config.yaml
encoder_arch: "mlp_mixer"
model: "contrastive image-text model"
dataset: "close-ups of made-up surfaces with and without defects"
train_examples: 101725
image_size: 48
grayscale: true
crop_scale_min: 1
horizontal_flip: true
cutout: 0.25
tokenizer: "word"
vocab_size: 30
loss: "sigmoid"
embed_dim: 128
encoder_norm: "layernorm"
encoder_norm_position: "pre"
encoder_activation: "swiglu"
encoder_mlp_ratio: 2.67
encoder_parallel_block: false
encoder_inner_norm: false
encoder_patch_size: [6, 6]
encoder_layers: 10
encoder_width: 128
text_encoder_causal: false
text_encoder_width: 128
text_encoder_layers: 10
text_encoder_norm: "rmsnorm"
text_encoder_norm_position: "pre"
text_encoder_activation: "squared_relu"
text_encoder_mlp_ratio: 4
text_encoder_head_dim: 32
text_encoder_fused_qkv: true
text_encoder_bias: "none"
text_encoder_qk_norm: true
text_encoder_parallel_block: false
text_encoder_inner_norm: false
text_encoder_positions: "learned"
init: "orthogonal"
residual_init: "zero_last"
optimizer: "adamw"
learning_rate: 0.0029
beta1: 0.9
beta2: 0.98
eps: 1e-10
max_steps: 19100
batch_size: 256
epochs: 48.1
lr_schedule: "cosine"
final_lr_fraction: 0.05
warmup_steps: 950
weight_decay: 0.04
Rows from block 6 of the text encoder of a small contrastive image-text model, named by matrix and row number. Rows with one number belong to one neuron. Each number is 50 + 10 x the weight over its row's rms, rounded and kept within 0 to 99. All counts start at 0. After the name is the row's rms in percent of the matrix's.
After each neuron's rows are labels from the 100 texts, of 14848, where the neuron reaches its highest value: "fires on" is the input token at the peak. Only what is clearly more common there than usual is listed. The data: close-ups of made-up surfaces with and without defects. In brackets: how many of the 100, against the usual share in percent.
# fc1: MLP up (text_encoder.blocks.6.mlp.fc1.weight, 512x128), inputs 0-127
# fc2: MLP down (text_encoder.blocks.6.mlp.fc2.weight, 128x512, transposed), outputs 0-127

fc1.380 478:36 54 36 63 61 43 63 61 63 46 38 49 59 58 32 49 64 55 39 42 43 56 48 54 57 39 62 43 44 42 35 49 43 54 64 61 56 61 50 43 39 39 41 56 57 65 36 62 41 59 50 60 58 40 38 37 37 38 34 54 33 60 68 56 57 57 39 39 60 57 34 41 46 61 51 62 39 54 68 54 44 41 34 41 39 62 39 58 38 57 60 41 59 60 45 43 35 53 57 46 40 64 45 65 47 54 61 62 60 56 41 44 62 58 38 36 38 62 43 60 44 66 40 47 54 55 60 43
fc2.380 291:50 47 45 42 41 58 52 48 50 52 38 47 42 59 50 33 44 50 57 46 33 56 46 61 57 26 53 50 48 46 47 51 42 63 49 63 60 57 59 13 48 35 45 60 68 58 41 64 42 54 60 59 72 52 48 45 49 48 53 58 51 53 30 57 60 61 52 61 55 68 53 35 51 51 47 66 55 51 55 35 72 29 54 45 48 62 28 60 50 61 46 39 60 51 46 44 57 49 53 57 37 52 32 51 63 50 54 57 63 70 55 51 58 45 51 45 48 41 35 48 49 48 34 45 73 42 54 45
fires on: "wire" (100 vs 1.7)

fc1.120 274:40 38 52 43 55 61 39 44 59 38 59 57 38 65 35 66 49 46 58 60 64 38 37 34 48 62 58 63 38 47 56 63 49 35 39 55 62 55 58 63 42 58 35 39 41 63 38 39 47 41 60 59 61 50 57 63 55 34 36 65 39 47 42 40 34 57 51 57 58 36 53 61 48 44 55 56 62 56 46 59 56 60 39 40 62 45 54 50 58 34 59 57 63 38 45 43 62 42 41 55 60 63 66 61 60 41 40 41 58 58 61 45 59 65 39 62 58 39 37 42 64 61 40 43 39 43 44 64
fc2.120 263:46 48 75 38 51 47 55 29 45 52 55 53 44 49 45 49 44 38 39 64 40 46 62 63 52 50 80 49 54 49 51 48 52 50 51 62 52 61 49 45 49 57 63 62 42 48 43 56 47 48 75 52 48 49 60 47 48 50 51 43 54 49 33 39 68 63 63 51 55 60 64 48 90 31 51 55 50 54 52 60 48 52 45 47 49 48 58 55 54 64 56 61 44 49 39 43 46 48 28 60 55 56 32 49 50 41 62 55 54 59 51 46 43 57 56 47 55 52 43 07 54 48 52 47 50 39 43 52
fires on: "circuit" (81 vs 1.7); "traces" (19 vs 1.7)

fc1.499 229:52 55 47 55 45 60 61 59 45 52 44 50 62 44 34 48 64 61 56 39 61 46 51 39 41 61 44 50 47 41 45 50 53 37 48 40 33 41 37 75 49 54 38 57 54 59 55 54 43 48 20 37 33 47 37 43 50 33 47 57 48 46 68 58 35 45 46 40 54 37 54 54 45 63 21 28 53 53 60 45 27 49 41 55 53 54 44 50 54 42 55 65 59 40 48 38 52 49 60 46 50 38 70 54 58 59 41 55 54 44 44 59 48 54 47 37 42 49 55 64 64 44 64 49 44 81 57 50
fc2.499 332:35 45 51 51 59 31 37 39 60 48 57 49 40 55 61 49 41 40 35 65 34 57 49 56 61 41 59 55 65 52 64 50 48 57 53 67 56 60 58 39 50 43 62 37 48 37 42 46 53 59 62 63 56 41 58 66 56 65 38 50 56 52 33 42 68 68 53 64 47 71 55 50 59 27 60 64 45 50 43 64 61 48 49 55 49 34 57 50 59 62 47 45 39 66 49 60 56 55 38 56 52 50 40 49 44 25 69 54 42 64 60 32 47 49 49 55 56 50 39 42 41 59 39 46 57 36 36 39
fires on: "leather" (100 vs 1.8)

fc1.355 238:51 59 56 66 44 64 50 81 44 44 42 40 61 55 38 59 66 53 60 42 46 45 53 39 34 69 57 61 55 58 43 59 54 52 52 60 30 54 43 62 59 52 32 43 61 46 58 55 48 51 38 56 44 60 46 44 49 54 37 56 35 37 46 50 35 48 28 52 39 32 55 54 50 60 46 57 51 56 57 40 32 48 33 58 56 50 44 30 48 34 47 51 59 47 47 45 50 60 42 34 51 58 73 61 56 63 40 55 44 28 35 47 44 56 48 56 60 45 55 50 50 68 63 52 39 70 55 46
fc2.355 278:47 71 55 46 56 40 41 65 56 48 49 37 50 72 54 44 70 50 60 57 47 55 64 62 57 59 62 39 56 40 46 49 39 59 53 57 55 46 56 33 60 38 45 40 56 36 37 73 54 52 53 48 48 36 50 53 34 56 57 60 53 50 45 54 54 54 49 58 47 46 69 62 70 52 58 62 53 69 49 28 56 26 53 65 60 67 46 30 50 39 30 52 43 54 38 52 39 64 54 43 50 64 39 41 47 60 49 37 61 56 48 57 31 58 44 45 53 52 42 38 45 58 49 50 63 53 67 43
fires on: "crack" (100 vs 1.8)

fc1.139 191:45 47 38 35 36 47 56 48 57 53 67 46 55 58 47 58 42 50 66 59 83 50 57 27 51 51 57 45 55 54 61 41 50 36 58 40 36 42 43 55 39 54 53 37 38 50 62 59 53 44 39 49 59 49 22 50 66 45 60 33 48 58 75 78 45 43 52 45 43 54 46 44 39 66 44 32 32 42 50 56 61 51 52 46 58 48 45 43 40 54 61 56 49 50 52 59 54 55 53 56 47 55 55 35 61 45 46 42 62 51 40 52 53 36 41 48 23 56 59 58 49 53 41 43 29 42 50 51
fc2.139 331:64 46 48 57 52 61 54 63 48 42 22 45 46 29 48 53 55 46 52 46 36 36 59 55 37 48 60 57 52 30 35 51 49 68 34 56 48 68 52 44 53 47 34 61 64 55 37 62 56 66 54 39 56 57 60 51 44 49 44 58 31 22 30 50 52 50 44 62 65 40 53 43 56 41 52 68 56 52 49 54 59 53 26 59 44 53 49 61 58 46 42 45 44 43 45 33 40 35 47 41 64 33 50 63 53 59 57 53 51 36 54 40 52 47 69 39 54 48 56 44 47 52 55 32 60 52 59 49
fires on: "with" (100 vs 14.1)

fc1.29 707:35 53 34 63 59 45 63 62 62 47 39 48 57 61 33 49 63 54 39 44 43 56 47 54 58 38 62 47 43 41 33 48 42 53 65 62 56 63 53 43 38 40 42 56 57 64 34 62 40 58 51 62 58 39 37 38 39 37 36 54 35 59 68 57 58 57 37 42 59 57 33 43 49 61 51 62 39 53 68 52 46 40 35 41 38 61 39 58 37 57 60 41 58 61 44 43 35 53 58 46 40 64 46 66 47 53 63 62 61 57 44 43 64 58 37 35 38 60 41 58 44 67 41 49 53 51 60 43
fc2.29 297:50 48 45 42 41 58 52 48 50 52 38 48 42 59 50 33 45 49 57 46 32 55 46 60 57 26 53 50 48 45 48 51 42 64 50 63 60 57 59 13 48 35 44 61 67 58 41 64 42 54 60 58 72 52 48 45 49 48 53 57 51 53 30 57 60 61 52 61 55 69 53 35 51 52 47 66 55 51 55 35 71 29 54 44 48 62 28 60 50 61 47 39 61 51 46 44 57 48 53 57 37 52 32 51 63 50 53 57 63 69 55 51 58 44 51 45 48 41 35 48 49 48 34 45 73 42 55 45
fires on: "wire" (100 vs 1.7)

fc1.396 556:38 40 52 45 57 61 41 43 57 42 62 56 37 67 36 65 47 45 56 59 65 36 39 43 45 57 61 64 35 44 57 60 44 35 37 57 59 51 61 59 44 59 36 38 45 65 39 44 49 49 63 62 58 41 58 58 56 39 33 63 36 42 39 42 32 58 48 61 55 41 57 63 47 42 54 53 63 55 47 59 52 62 37 41 60 46 47 47 55 34 61 57 62 34 43 43 65 41 43 55 61 63 66 63 62 43 43 40 60 60 61 40 59 53 38 62 59 39 39 40 63 60 39 42 40 46 42 63
fc2.396 281:45 48 74 39 51 48 56 30 46 51 55 52 44 48 45 49 43 38 39 65 41 46 61 62 54 51 80 48 56 47 51 48 51 49 51 62 53 62 48 46 48 57 63 62 41 48 41 55 46 47 74 52 47 48 58 47 49 49 51 43 55 49 33 40 68 64 65 49 56 59 63 48 90 32 50 55 52 53 53 62 48 52 43 47 48 47 59 56 54 65 56 61 43 51 40 42 46 47 29 61 56 56 32 49 50 41 63 55 56 61 52 49 43 58 54 46 53 53 43 08 55 48 52 46 49 39 43 53
fires on: "circuit" (100 vs 1.7)

fc1.174 602:37 41 51 47 58 62 43 43 58 42 63 53 38 69 35 66 49 45 59 60 62 36 37 43 46 57 61 65 38 44 58 61 43 35 36 57 58 52 59 60 45 60 37 39 44 65 39 44 49 48 64 63 57 41 59 60 53 39 34 65 36 44 39 41 30 56 50 61 56 40 56 65 47 42 54 53 65 54 47 59 52 62 36 39 61 47 46 48 56 34 61 58 61 34 44 44 65 41 44 55 63 63 66 62 61 44 44 39 60 59 61 38 59 54 40 61 60 37 40 40 63 59 41 44 39 46 42 60
fc2.174 283:45 48 74 39 51 48 56 30 46 51 55 52 44 48 44 50 43 38 39 65 41 46 61 62 54 51 80 47 56 47 52 48 51 49 51 62 53 61 48 46 48 58 62 62 41 48 41 55 46 47 74 52 47 48 58 46 50 50 51 43 54 49 33 40 68 64 65 49 56 59 63 48 90 32 50 55 52 53 53 62 48 52 43 47 48 47 59 56 55 65 56 61 43 51 40 41 46 47 28 61 56 56 31 49 50 41 63 56 56 62 52 50 44 58 54 46 53 53 43 09 55 48 52 46 49 39 43 53
fires on: "circuit" (100 vs 1.7)

fc1.334 229:47 38 60 52 57 52 50 41 61 34 57 50 43 50 14 56 45 55 48 50 50 41 26 50 43 46 60 51 26 40 48 63 62 43 43 53 59 67 44 59 54 76 46 53 53 64 41 35 51 58 52 48 50 57 58 63 47 44 35 50 37 41 39 38 37 58 50 48 57 43 58 60 39 39 44 41 50 55 56 60 51 72 36 28 46 47 43 51 44 47 67 53 51 44 61 51 52 48 40 40 73 52 82 60 55 47 50 55 61 52 48 55 49 45 48 52 46 55 56 39 61 50 54 49 29 46 39 49
fc2.334 269:49 17 67 49 50 52 56 28 43 57 47 53 48 52 46 45 22 35 33 52 38 51 56 54 48 46 61 60 46 56 47 44 61 58 55 66 47 57 46 47 45 50 56 57 54 58 46 50 47 46 68 64 54 56 54 38 56 58 35 57 46 42 35 43 58 62 47 57 47 62 60 45 76 26 54 56 47 54 57 60 56 56 46 51 47 61 53 66 68 69 53 50 58 56 41 41 57 47 16 60 51 41 42 58 53 30 53 69 51 56 48 43 53 48 50 48 58 44 59 30 50 37 49 48 55 43 49 49
fires on: "circuit" (100 vs 1.7)

fc1.193 154:48 48 28 65 49 51 41 58 56 50 46 50 57 54 50 76 59 51 46 58 53 44 54 22 44 58 44 50 63 52 47 51 31 48 49 43 35 45 60 58 40 47 51 40 29 48 48 46 35 53 56 48 49 49 47 47 63 51 35 51 43 56 51 51 40 40 47 53 45 53 13 40 50 59 43 55 50 25 60 71 39 47 46 56 58 59 65 55 53 35 51 48 53 54 68 49 48 33 49 42 53 54 60 48 54 43 49 54 42 53 51 60 78 56 46 44 51 52 56 54 45 82 46 33 47 59 61 58
fc2.193 266:54 49 56 42 38 58 47 57 55 45 45 48 33 41 60 52 52 41 62 32 33 48 50 63 56 47 72 32 67 42 70 44 47 64 51 49 54 70 56 34 65 43 28 59 61 47 37 63 50 54 70 32 64 46 50 49 40 76 60 51 55 32 42 61 52 57 51 50 67 55 46 47 61 44 61 58 44 49 57 47 66 53 56 60 41 66 47 47 53 56 51 50 36 62 51 44 33 46 45 50 54 44 40 40 52 66 44 49 70 63 50 60 53 37 42 37 36 51 52 45 35 55 42 47 54 48 49 45
fires on: "metal" (100 vs 1.8)

fc1.149 587:38 41 52 46 59 61 45 43 58 42 63 53 38 68 35 65 50 45 58 60 61 35 37 43 46 57 60 66 37 44 59 62 43 35 38 57 58 51 58 60 45 61 36 39 42 64 39 44 48 48 63 63 57 42 58 61 53 39 34 65 36 45 39 41 31 57 51 61 56 39 55 64 47 43 53 54 65 55 46 60 53 61 36 39 62 48 47 48 55 34 61 58 62 34 43 44 65 40 44 55 63 63 66 62 61 43 45 39 60 59 61 39 59 54 39 61 59 38 41 40 63 58 40 46 38 46 42 58
fc2.149 281:45 48 74 39 51 48 56 30 46 52 55 52 44 48 44 50 43 38 39 65 41 46 61 62 53 51 80 47 56 47 52 48 52 49 50 62 53 61 48 46 48 58 62 62 41 48 41 55 46 47 74 52 47 48 58 46 49 50 51 43 54 49 33 40 68 64 64 49 56 59 63 48 90 32 50 55 51 53 53 62 48 52 43 47 48 47 59 56 55 64 56 61 43 50 41 41 46 47 28 61 56 56 31 49 50 41 63 56 56 62 52 49 44 58 54 46 53 53 43 09 55 48 52 46 49 39 43 53
fires on: "circuit" (100 vs 1.7)

fc1.254 224:53 52 56 36 36 56 42 56 50 35 54 48 44 52 56 55 61 47 56 37 54 45 54 51 56 38 49 50 51 50 42 57 61 50 59 51 56 62 35 69 61 43 30 56 50 63 43 41 55 48 26 55 32 51 58 63 48 30 35 40 30 47 62 46 41 22 51 55 59 37 33 60 51 58 49 35 50 51 73 48 32 58 45 55 54 70 52 39 33 49 57 45 50 48 45 52 34 56 59 40 45 43 72 58 41 53 55 40 48 30 58 68 44 55 52 41 56 41 50 56 64 47 44 56 55 64 51 67
fc2.254 229:51 54 57 51 45 56 56 55 52 40 57 48 45 50 77 27 58 30 55 48 54 54 47 60 65 32 45 52 50 56 48 49 61 62 47 49 57 55 47 51 64 28 43 66 50 56 53 57 59 53 49 51 50 55 63 53 44 45 53 48 54 49 52 44 44 45 63 55 59 44 59 63 57 58 77 49 52 62 60 42 53 47 60 73 55 49 42 51 47 50 54 34 54 50 13 42 53 61 60 55 36 53 53 66 51 57 58 40 45 51 44 53 15 49 42 60 65 38 55 47 53 24 55 65 56 55 49 51
fires on: "woven" (72 vs 1.8)

fc1.373 277:64 52 56 44 31 60 42 57 49 38 59 50 44 53 55 56 58 48 54 42 48 45 51 53 55 41 52 50 51 42 44 53 56 54 65 54 54 65 38 72 58 43 33 54 50 58 43 37 61 53 32 52 30 58 56 61 46 25 40 48 24 45 62 49 42 24 48 55 56 38 38 57 50 54 51 37 49 51 74 51 35 55 44 55 54 75 52 44 35 50 60 45 42 42 46 52 33 54 56 48 44 45 70 58 41 49 54 40 48 26 56 70 46 54 57 41 56 42 50 48 65 46 38 56 58 59 51 72
fc2.373 252:47 57 56 53 48 57 56 54 54 39 53 49 42 51 80 33 58 31 55 49 52 50 47 60 66 29 44 53 55 55 49 53 63 58 49 50 64 58 45 49 64 28 46 67 49 57 53 51 64 52 49 53 50 51 69 54 43 46 49 48 56 51 52 39 45 51 67 54 61 45 55 64 56 55 78 48 53 54 57 45 50 47 60 79 56 47 45 52 47 55 55 34 51 52 23 46 51 58 59 56 35 50 53 64 51 55 59 46 43 53 46 48 12 57 45 57 68 37 47 48 54 30 52 66 55 56 42 51
fires on: "woven" (64 vs 1.8)

fc1.72 179:45 50 23 70 60 49 40 61 55 45 48 59 55 51 57 74 60 46 46 54 54 44 51 18 49 52 39 56 64 49 40 49 32 54 49 47 42 46 58 58 42 43 53 42 23 48 47 46 45 56 54 53 51 46 53 46 58 53 34 49 47 57 49 44 37 36 46 56 45 47 13 41 51 60 47 56 54 23 51 74 41 46 43 58 57 49 64 55 52 38 48 44 49 52 70 52 52 32 47 42 48 55 62 53 49 44 50 51 36 44 54 55 67 57 50 46 54 48 53 56 47 77 43 45 48 60 52 62
fc2.72 267:50 49 58 42 39 56 47 56 54 47 43 48 34 44 65 51 52 39 60 35 32 47 51 63 57 46 74 34 67 43 67 44 47 65 50 49 57 67 56 31 63 38 31 56 62 47 36 63 51 54 77 36 65 44 54 49 40 80 58 53 55 35 41 59 53 60 52 52 65 55 47 47 65 42 63 60 46 49 58 47 67 52 54 62 44 65 48 48 54 56 47 48 37 59 50 45 33 47 45 51 51 43 37 39 52 62 44 50 68 62 48 60 52 41 43 38 39 50 50 43 33 55 40 47 56 48 49 44
fires on: "metal" (100 vs 1.8)